config.yaml
model: "autoregressive pixel model"
dataset: "pixel-art sprites of 400 made-up characters on tiled backdrops"
train_examples: 98750
image_size: 20
horizontal_flip: false
levels_per_channel: 8
vocab_size: 513
arch: "transformer_decoder"
width: 192
layers: 10
norm: "layernorm"
norm_position: "pre"
hidden_act: "silu"
mlp_ratio: 3
head_dim: 16
fused_qkv: true
bias: "all"
qk_norm: false
parallel_block: false
inner_norm: false
positions: "learned"
tie_word_embeddings: false
init: "torch_default"
residual_init: "zero_last"
optimizer: "cautious_adamw"
learning_rate: 0.00099
beta1: 0.9
beta2: 0.999
eps: 1e-08
max_grad_norm: 0.5
max_steps: 15400
batch_size: 128
epochs: 20.0
lr_schedule: "linear"
final_lr_fraction: 0.1
warmup_steps: 3080
weight_decay: 0.1
Rows from block 2, named by matrix and row number. Rows with one number belong to one neuron. Each number is 500 + 25 x the weight over its row's rms, rounded and kept within 0 to 999. All counts start at 0. Numbers have three digits each. After the name is the row's rms in percent of the matrix's.
# fc1: MLP up (model.blocks.2.mlp.fc1.weight, 576x192), inputs 128-191
# fc2: MLP down (model.blocks.2.mlp.fc2.weight, 192x576, transposed), outputs 128-191
fc1.440 106:526522498498473530522529481482495499528494538482525536509481473504494515531543475512488539483493524521528542471532496475556489551484494491487532473496492509502499521505515495526520487527503533
fc2.440 102:541446545484530512508500490521490510493496520531493528438492474523487539498469482507536520468519479429514506493502529547500479472456517476503520518499526503492494523478487506487511486490487507
fc1.441 100:519515485512452519521543495547498499532481485484508511475504491517493503469527478512481550456467522458524501464516476505528537477486539512486550460508481508523497515439558454523540515522509499
fc2.441 096:466470427481518473479494515497515487471473480502497480419533509478508514474476551517501471492495528471530494483501528497476515518533487505493533538522516501515487483483478530490526473516495521
fc1.442 086:535549541469500490505492509448531516492480473500510490490485474494491498512493509472519492498538488550500496493484538474506467503516467501539486522490509521546464450530478505518525505483474492
fc2.442 089:500476496482504532497523533508447487475509525498462526499500531488477494452499540495501490499477508491531507493477526494510518515521518517455495522499520476452499523479526476493504482509506467
fc1.443 104:512538536508473425468520513511513538517512516538501493492488500507508516476520469503495531451486509539546505470520466460526479534491449476565528508530479485538499497507476491541495495509507506
fc2.443 100:504522528482516543451497491490505510472477501484475544533510457526499513537487464492498497518562533498481482488520501474487460415509533511455511451498492494481485528503488548482509480505505498
fc1.444 112:516516532501523488451511517476474508482566517507502523450519483467479504497540498539500446518520462538520509561479519471529518489468504534478478528480485533507489473520482481457448510529527513
fc2.444 126:489514502491466505535486511513497514521487500495527527523531486503507488514469504508501499504500514499458506523526538519507523440523526461474531510506553493477532502519494518494460510492505500
fc1.445 091:497486527457527468490447534494489488498510539507480525443512495503460491523483526542501431499509478516531506507481513473529487501468479524521500499512458490476525510492469495475498520528512522
fc2.445 086:510476533452546491480527539483495500508482504515488460490509503495509526536502528443520483516471488540540523517444496511479490510549465461476499531486509429520507552493488504479473453492512488
fc1.446 108:469523519503439502500485511490499493496479515515498501431476506524493496532498442529529534552481460528518510537464483477513518501525481482505467515459503467491468466499476512544526518490519476
fc2.446 114:522551494516475520503514499522503514505523491468466515494502509478507530483539493476500455518509511476487474522538481518493503476497535526490504480494510461451487498503507475511525458530523504
fc1.447 109:478532513554509537470538521547449485489507513534493483488519486502438501510490512509508459530514456512475481502503515522508508484502522535492509508506474503513523515505527492490542481518477460
fc2.447 111:538552517477496502503482485504482515526534569507512557536501503512497483483479489500518483501515496478497497479532472539486507463508552537532493471466470504491544465510515493519459507495496472
fc1.448 107:520525504479469515514546524488507502512483491507516522515442477529498499533498498476484500488484494495516493511491512520514513516502508503484525523476502560551512487522506500512456475522526530
fc2.448 084:487525454505498463509510510473499539512526539513440512497499517475448471475504506531489505469513504511468497511492491528478476541492499526508503492504467470461459505524475491463507525514519511
fc1.449 091:500486487488501504464501507496518541489552496487494484526506482472437532524495488488496475549478470491486465493476462483529521495492469508544535512543470503482502492503498511486522512536482525
fc2.449 080:513528542545501498533509480527505493512499512553508503513485479494475492468501488508514529499530497509499476481524506465472484530483528488493474522487487517488474473497520497520522456477503468
fc1.450 100:438514565489475496515528554527518514507544501511470491484547490506474486503477517516504507524516471509514469486490521502461507498518536490518478487504473545504479459450522485451527484478514474
fc2.450 093:532491502496530496481508544490485555514501491505506515445499469471491501503498524495527479480499464470513479490459480441522459483514508499513511537492481478553493512481447479487468492490562525
fc1.451 101:506484490459483479524523559515481521574541540511516515532502511495520523545478505525512460482484488509533526482475511493505493481511506465490478512494503510491488450509520486513462503514507564
fc2.451 100:481464493482492464486492532514475516500483525489487453474508488476524521496476502506510499520517472479525486521463497491505511473492484457471498526478500515509517565454521520473477487538501501
fc1.452 102:522521514430484471495512521512501532507448511517468521517494532495493494516502546523507505481514476501518490513494492457572457484492454508498498504512506491569511508500497486531509506512490495
fc2.452 095:477488498512549508516491518464539496522571449484531477481516456463496483465509521505522481498529515512530485494497527530477504543524538533527515491474499492462523508505485478462503510512493473
fc1.453 089:498485478477502520460462500504487483466460500483500496475508501529493516474512508529483471544520473506546486507472490526475523511533478513501542513511496493463540505467494524491453513539496491
fc2.453 108:500496527515514533484488481494523510499499512482502481524504501474514530509474495471501568460455550510467514475495488444491506496457494497465520519524526469534495511483461498530502511471509484
fc1.454 091:495470513518450499473554524496499511512495535560476518514467523522491554497491529529522504525476532505472524488501542489476479498474507500516495523506469452486453525511472494489539519476484479
fc2.454 077:483578479540523491517469508497514484468566503472500487509549522465520489484510498487484516460510499539520515470490522485552502456533476473503486494501519517513480507518491523495472479519527573
fc1.455 107:452500532497480498535505484492522446478468450513462486507553514491511478502498490498489543485474525502512520472477537479498488506496469492534497499493525435507492494490478472487487494502456540
fc2.455 103:499522501477487510526517518511492506485524488541475519484501486537490511516516522483509503479519520488499467488500544513463466459493495478478500521503477555515494503515478440467511528527515539
fc1.456 094:518469523477500501540517513539518426510540523479486465472519513508507498469541529506517489496468534480497480490519503505502465486455505472530489517502493504469509459464466506527495532553502515
fc2.456 085:518526485519512502512482467477516500475506480592482510535482474531506514527535488502496463468524518534488522478488476499508515535540519533522504499517474494516514533523486484451491462490533521
fc1.457 095:466489495457485501503509494462491486488466494479514481503493497516526493494478489496535477456509491513493511523524505503470501533463514462481494495477501504574526521492509473497509536502503520
fc2.457 100:504487467503534505488476499541503475517508506498516494560527477494507489534498494480448457523470485515505478494486495509513489419513512522486497517507496458442498509513527512544451462491464504
fc1.458 094:483538531506459507483494480523500546547525525506513503505448497500514547534485492508478512492477522505467509466514463518477477540502479504515492452527495491466458508545525483493516461503470491
fc2.458 086:490473465485529532508512512483506477481471474550516496513517490452505488460490522517489519497509514513497488528463461474533519467472496503502508498463490511550489514440506527470468538503541498